python train.py --image_size=24 --norm_position="pre" --fused_qkv=true --parallel_block=false --lr=0.002 --batch_size=128 --epochs=52.5 --decay_fraction=0.2
Rows from block 5, named by matrix and row number. Rows with one number belong to one neuron. Each number is 128 + 32 x the weight over the matrix's rms, rounded and kept within 0 to 255. All counts start at 0. Numbers have three digits each.
# fc1: MLP up (model.blocks.5.mlp.fc1.weight, 1152x192), inputs 128-191
# fc2: MLP down (model.blocks.5.mlp.fc2.weight, 192x1152, transposed), outputs 128-191
fc1.10:133103247123134153138096117099207090102125157104186159149181143098049136131056140107116088126138134142093174130099100142169066168116099140180155143142046120151050194182031130083169060078174146
fc1.11:121099192106123131152137125157121091117136133122148138137149097101103099154096124135114115120102135160087102134109117124149091111100126083150157141108094113131096147154088124091127117111152158
fc1.12:104101165132129097097114117101164142165128156146142179129171128107110096150065115106155137126151104113130144133174117068173110141073129143117145130104109128173107124177124090089130169128145206
fc1.13:134113211148143143153118092102142072104149184170131126133190101091084145117048122101097100102125118174108121137144130140142067094128123120156141158127086101109105183145068165117141093112149116
fc1.14:123130202137094138120141153152163109155060111102104133158167121127087062170116144136136148119133114155122153143095131094135131147092127140147193101138105124130101140166082102104134123161118155
fc1.15:080119195112116143129105117118097127165130142113133136146163080102094096175074104129143128112157139122131137142128125067177164105154123118117146140103089129163061150178063120112128133130099167
fc1.16:194129042134147114121134099093153126114169145179086095118131134124185158081158149182097151095176123051182129085121163124114142140162092165161117138117180078088153138078134154157175090160201093
fc1.17:153088079121159121153125121141076113116138094170123125105088145086164185072150125132166114122096126117104094125121128144120141064138139114102063107135125130120134162089134090124116164131115122
fc1.18:135125078105139163150123095129106109093170107165124114107135152116180173110141108132130088116111125122100103132054149150102121110179131130131078165141133111130134134080135112121139090110134093
fc1.19:173110036131153102123143115104178116150151152155065086100127136115202126109172148165110164126151132083178146132153155116097150141149114184122107115105163093103153138098139149165143108213165086
fc1.20:094127078160118149083123158113205147148114168099174181111151049149158094143111145101136110125143162142141155130146146045213104126061121134142170079062165122141110125164158154054109167100142169
fc1.21:099103168117124131134100133112140141129112138117199196142129076103079097162069117088145095149113140119107152113156081101176100084097141114134148131092089144158102115169150101085108172093138195
fc1.22:169117107172121153129111129108144114171109070112157162197097198096146166136144165163164089093142099061118144127089126183091178136191133179121134084190117164102076166065080065154140149090087157
fc1.23:114109155119110131158128122123113122125135129136190160150130096098089136145063139096138086139124129155059136120099076113173098087090139108135114139138080145161100096120148103111114139082119145
fc1.24:127135094144128130130141151148143140116125121153135142112093135127147127116162130131120110119127123108103127095098133123133080128099116129146142120121137125123170123114143126104142095106143131
fc1.25:139080166109174123133114124089152113104163167171213178107136112085099145094079106101150081107126149126066130140121110170150095117116135128126112156107093135121086157139077117093126109089139171
fc1.26:132108213123134116146138094094150064105115162143135138121192107101087145118075112109097104116106128170082092133117120143145065114088122094171136140120093101104116178125074152090118087136148119
fc1.27:128123009148141123143146145124121115149121102121073099113027126130208116121195127146145165121115094133218104136178152127068176105161122141097114097134180114106197101063184157162123172174120067
fc1.28:096100174074144149156109120110143137120139146133168175126134062101092103156103102115163106145119164139119127124136089112145118074117147089132116145091102154142101114148154097092099154106146171
fc1.29:175112061150165166150114174124179101133096131097079113135103062139206160068189140194134199133131152161162132157087183145123109137123138145121119086114158117076129176088113124082121088178140144
fc1.30:129122183156097122125150170154156115149062122096122134154149131121099077156113160147141140128139101150126145127099138091141129145092122150159191093146116121139099155176098091114140125157131142
fc1.31:168133032120164118133107100106136135144173155155077050119129125121221140099174106134114139110154131081214136126160167131079177109203128171105115144105172112098190138097152151174135118146116074
fc1.32:130085141125162102155099130151089130124153152151199140114098094096130162099086115106120086121124121132065104097140112127169102091107103114131093137100105105143112135118129086110116141082143170
fc1.33:078112222144127123116123115113190140133114152112190187168162157104060098142046125128150134132140114133094179147091107121192114148113113168115181158146038137171007175198023113087128105093129173
fc1.34:115109117123135159139129131138110120124135131129135139141113122110135119133114126140136126119127123122103121119120126136112134096151131130127116137138125115134113125118137106108124131128142131
fc1.35:140130026134124148116106185154101129168111092116105121108005133130230146122189109169115129105121115122164100107132172139106162110184106153113131086116179113086188098065193135164148104126122092
fc1.36:186096238125173143196090087100187030065146182112189174121205112095051214084026135088142097132125122134068168146098111208169019131116126146159113133160086113106088208159055106093155026092151143
fc1.37:105090193137120149158120089113136087114152158153155153149177100093085109157072123118130099095152117182067139157131129128175099099146122123147154156121077115150060162171069104085149121123149188
fc1.38:200115207149189115170088099095162054106077178076138109137190055112063196047103160128127106176091193141115141112101103141151081131102102152168101137114096109075133245129069162085140077102155116
fc1.39:166127069179154143131126174103127139170087053087089131191052161132174148091184160211187163126141075127176149164132158155100193136190163167074135061152152184060165157080109090169133172132072164
fc1.40:107122151170130112176149102112172139116135158140229188166136128121089112153076158098137063164124134145063158112106083149175096105099121131169147144138111120157127094151160114069134165073156203
fc1.41:111114156130126126162149097106126092150174138184155172130159119097119137153079125119143087097129115137056121142112132127160114070096127120136127116117084110146073149159085087099124151110150170
fc1.42:113113153108114161141108126139101133119123128116181181155112082090086117152071130097123097131131116137065146115115080104166112093103141109148116138132082150165090103143145095089113135084135159
fc1.43:136130003138146121146133140127114134160126091112060096115024126128223112126200139163143170124121099138222104125179154135077184099161125137102120103138192126099194110073183152170136169177117071
fc1.44:091119075131121119120136132141159110123105179116186116083150102146185107144051140068107084117126134123096142104128165080183073139048112154176147129068160103176147128143160190097156161091171124
fc1.45:167125033109151176161122150138089123154103106129119098146056093127208165075174117171153117133126144146154101136119179144125113055141146125106109093105170110088133148085128108093118140130107121
fc1.46:161112203130161162166129073090168025097152178107139139134206082101075188102045119096108109114119158169093137156126134170149053105166141129142099124111105126121115185116071130100109062124149157
fc1.47:188101165131165114169132111116148054069107152114137104130203142111095199071066151115073111124110121131075146076130111152147081135106106144200098130126107103084148165095105146182165052093183096
fc1.48:113134079173118149118128109126207167124150152140222178123132138123158119156094184077054074097192120062083148061048112097187051144080077135213156138106160074166143083153202170106169109075244154
fc1.49:152099174088167164141107099093169050078142168085139152121197086123116183086042104121124117134100142160087144139126143171146045093114144081121098138118138114106104178117093111106089084130146123
fc1.50:141133013118129147165118141133101131148129102125066088111023122125224124130191139135129158103109117131200095149156162163059153087172122130102107097154177130101190105047188144169124130148102090
fc1.51:180100078125180164151097135111117091133151133157106091078135115109175195052164137135132116117122146103148102112081148161085160112159126134147046130124145103101116173065114107112127088140146096
fc1.52:117127067117137098101105146126130157126128133106106114110099137102166115139161113117140138114113135126168105119120120136102124144115124132113135140105133111137175115118162116133133115155151108
fc1.53:105118161114112152111134148142150130150105157116167176110138096120112098150064118109146127109126145130143171134166121098163097128105136138119152118114122144170102100152153108100101140117123179
fc1.54:086123162156095085121151168138117136158103119106145134147127122109116095169069140095154141124131105140116164145184115083130113145084141142111161088132093156179129117167130112124101155129091147
fc1.55:125110248150137122159126116103222093118114173105182154138163130099050120117056150113116112138143116134102189118108102133188089164110091171192168135133046119146038202186016144082166068066184155
fc1.56:155124041128168170164120186126128130151102115129092135112063116129204164088181141150165177122085139154156113143103152166060175096163141142100071103132171115090150161067145111092112150150141122
fc2.10:160094255168129124131147151219084096107026105102078090130171100089046154106133173167109156130104126156146083127128063126083170115126113117120115081141036132076129182080077129134124145167102101
fc2.11:115085160135121135110124130124136078148113104107131126157179175107135126131155135114155119108157105097156143142127141123118134135150125172112131110156151135121119185129119123137138119123122131
fc2.12:172179243128125152151107137188118162114098122096109104146090138182119145138173149173065137135128142131161109109104140156088157142162096126155129118141114100122165129094156178136123084157154095
fc2.13:117101239152095118108115150172128108134082104121119118123155129134104122140117139154143132128109130104145132149121108114115149130136125136115131086141099139112128139134095136113140140125120104
fc2.14:131054197071179149141115093119098099100166154143145098103238113054085144097110083108150086155087174147100068126124070158117121112134121062124099190107083124151121152114079172130103140100125088
fc2.15:159109231139166125140095116189137107102100147138134126128178141129088159095165145129095097152108155119117101095121113188118132152136074111177104138161101096116136168098107150130153110095131086
fc2.16:121152076101121140138175203241137130132058147011130138181074073132167140171139129134114138147128160189143097154124153133145113114111141081149150116090148132131151124153151147096110148125125146
fc2.17:127132095115139149137130165162162097125150157041150133162108091133158157131094103102129116143163148133106123144144154125149124115139144111137126170105152107113116180147096143106109130114154128
fc2.18:138136090128131131133148172150150135128126123063113149167104106131149138124159122155134147145146139114153138141136145126124143115129129133145136148130155123098109170156094124101120139162132149
fc2.19:122165085096125128140155191232117145115054154093154154145070075117140127173169107135145131154130195197137107159115136130154088107094139074127165122090135158158141099150151150095099145102129145
fc2.20:145151131081167122145098191126104135133107123058093115140048142149117129106182080192165162153140145146210091165162131136098187125210215106053101115142125172099151151077144127159073135188128118
fc2.21:159173227137135120149130176142097147136105120081078047144095147139100134129162139151095159140155131166178082091126129145098185186171119112129127138142105089103151167076150188173135096178153049
fc2.22:108152071158096147116181173121153139160074081010125134183060147202196101177132132122182152103177107164164161223147190108118127149133239170075175080117196203147125137154125122143140137130132159
fc2.23:144155220134119123116099140129125131111125145111086058139108131129103142118146122137082150143137143142170078059121136116103174190168090092151135181118112075114156175111141195162135096176166058
fc2.24:139123146126142125123119142142117145127133135161124137096118142123117104122131117152130137128108126114156112132155111135110143135147134112102135132132117144149137104114119133138123163156131127
fc2.25:116133255147092115124147128169103121142065097121090074150158131117074136142130166130117158127141110152179097115129106109099136113119121146110134096131084138122167172124120139131122115181132085
fc2.26:126093238156117145120123126139108083140084119105113100144183115124106130141121141128169115138133129126155135156137107125103159123162142134108126097132101159115118182130092144122138133125107097
fc2.27:126167000148092129139137129166184173118123174180147157145134107142242112156139173123091145102147130142124159134116223115183082137112088143199181163140232092183108089165173140109157085135154155
fc2.28:160167200162122104146113166155110139142097120096093057137095139134116142125148155132119132158164128147160085089122136128129194182167110112130123103136118098107146166108151184196150100160149066
fc2.29:127144081127141148170137171146108089112104155048165161157117081138176162142101120084121101158134143187111135151148153166146136099151154085157100161129167125139122186130114125118118126099125160
fc2.30:133078137085166139139105095137108107097173158124155107104240109078118155103102093097139085154110175141087083125111107158125113119121119086121099186116109120139127161118105158120106145089131091
fc2.31:115142060154120129136186172255154118105054148124180182139086086115165114153112187125123116120127106208088125165096156127169065115071125110174155131136158116161127086154167102088147119099145180
fc2.32:140167174127106141116127152138130143134111114079090099145118148158108116150177138154094159117144138114189118106125130108098155151159120138139149119124122109115147157122131177139128141158160071
fc2.33:176073255149137132148124153229112092096028140097084107135164089077049165091160187171074152133083138163119076127107059153086145120128078113153106098140038086074133170088041127119151125156129117
fc2.34:147117115148141135124127152196146126141097123130137146118131133114124136102134162125105120119120116117129131096115122111136111124117062135159114122125125100104131147117134117120161127115132132
fc2.35:122170000122088144139140140180181163116133177179141126122129082177249113160142145105101130108166143143120156140121217120168090150127095116186164181134221077162122104172182165110137087155139139
fc2.36:106096237150093121109197207236105086132000098048102107133115114101063139149115174127151157126121090155138123162148079077150153112135131141128127060117056159117120166129086130147134141123092128
fc2.37:114124255152103117097119105206151121121069113147113150120140141131097114129203140167125150122112127075166124116122119100091132155128084141141150093151104121106126158124077135117141128137140111
fc2.38:109108178141093146120181192193109094134065145041150098136134100112094133202099149083164143143144106192111115181170099126180131111143187111135122110115092157175096156165156141117139142112088106
fc2.39:112163062145102136143159166133159143159085110015166151182117123217206102170097152112127129134166143180133145186144196114148126137118173136132163099105213145165126126160154113123147122126185159
fc2.40:117160229119127110116119134123126140136125094107100082134116174131086133131185090168089157121145128103186106100133118113118178190158139150110137128153098125114167156094130173183115081167145067
fc2.41:103131222162094104078110134206140119123057120140106122110104157165137112142180151150116149122133131077179140133139149101090130170145099154114156100153143141125158133120113150130157106141128100
fc2.42:144157222137116116121111154145113134115117156103071056151101135130110137115156137141085157153138146151175082063135138119101169182165093087151144161121110073118172172107132199170123101194161056
fc2.43:112173000162076129138146124174169175123111169176156153143130111143247114170143177120109136096140124155117157143108233113170087134100095147193175154134236098183109082157172137106159088128143160
fc2.44:147152120082164118148105188145120144150094107066083147146035149138115132096188075184168187160132132135216119157181114133087176129202193125062096110151114171105162127079143112172090160183142139
fc2.45:154148052136136136171163131148180087116127159099185158184136080160209133135114153089087097115120110164111183141110181135164117102121095118186128170131205073140116170135118111105137099107164167
fc2.46:122094188157107107134149195193096073143037121074138121144127111108101140134124158127152124159119124121122128134138107114144146115115127139135113102143098141111099190142106134119140152098112109
fc2.47:132106156165139115125156203120127078141080126022115098151131120111106133127116163122186131136152122112145128159131112111143150140127165159128121107135111157121120236144131126133156136132121120
fc2.48:151170130113160081115144226175107152134050104079067098121003170155119122100194108190121195118137111083227083131178128119087197163146179126085122078095127143118205111095170161202109131196127093
fc2.49:132104183114153121113134180210084077123046107066130070135095120098089162124142139104133088128143131110145107137123097116152145163157119138135101115124089137130152221115135159177146075071123076
fc2.50:130155000151102126130145152186198144107111184179153148140149098128241110154137167125111132098161130137114161125109204108169095137106075152204180158146218087158100107171172144094154102126162153
fc2.51:137132063112171155152161175206134109104127143061140159170115084115140190138119117127127147170139149168114097135138130149154121102133145095149116158126140124116132189139121133097098146120140141
fc2.52:136157112126139143154144166197142155123074112139141165125082104107111104119173154149156161138125132144133126176128108141142110111124138123113124112155118158147141084127134103096137127126113145
fc2.53:164157240111164170145106127160113157114120149092082097148100124164117130104191128153104151145115161129160099112122134147105151117201110101127112158138129105143136142111134162141116109149136094
fc2.54:170150199065186171172106130132119171126142140062135139190134138170131155091105091132138103168127173147130131127133142165133141123186130123111100156125137126163105111118124123121086139115148143
fc2.55:168063255174133141137131160233093079115020116095091103128185086069037167102116177167100143135099145166128088138117051137098150121124103120136107086132025120070110179074053132120139147147117110
fc2.56:125153019112133150159146175241146124121136159036137159199100089137185158168112117123101157150154130158118116120141177156149098099129138083166143170108192097125149162152146151084099125135152140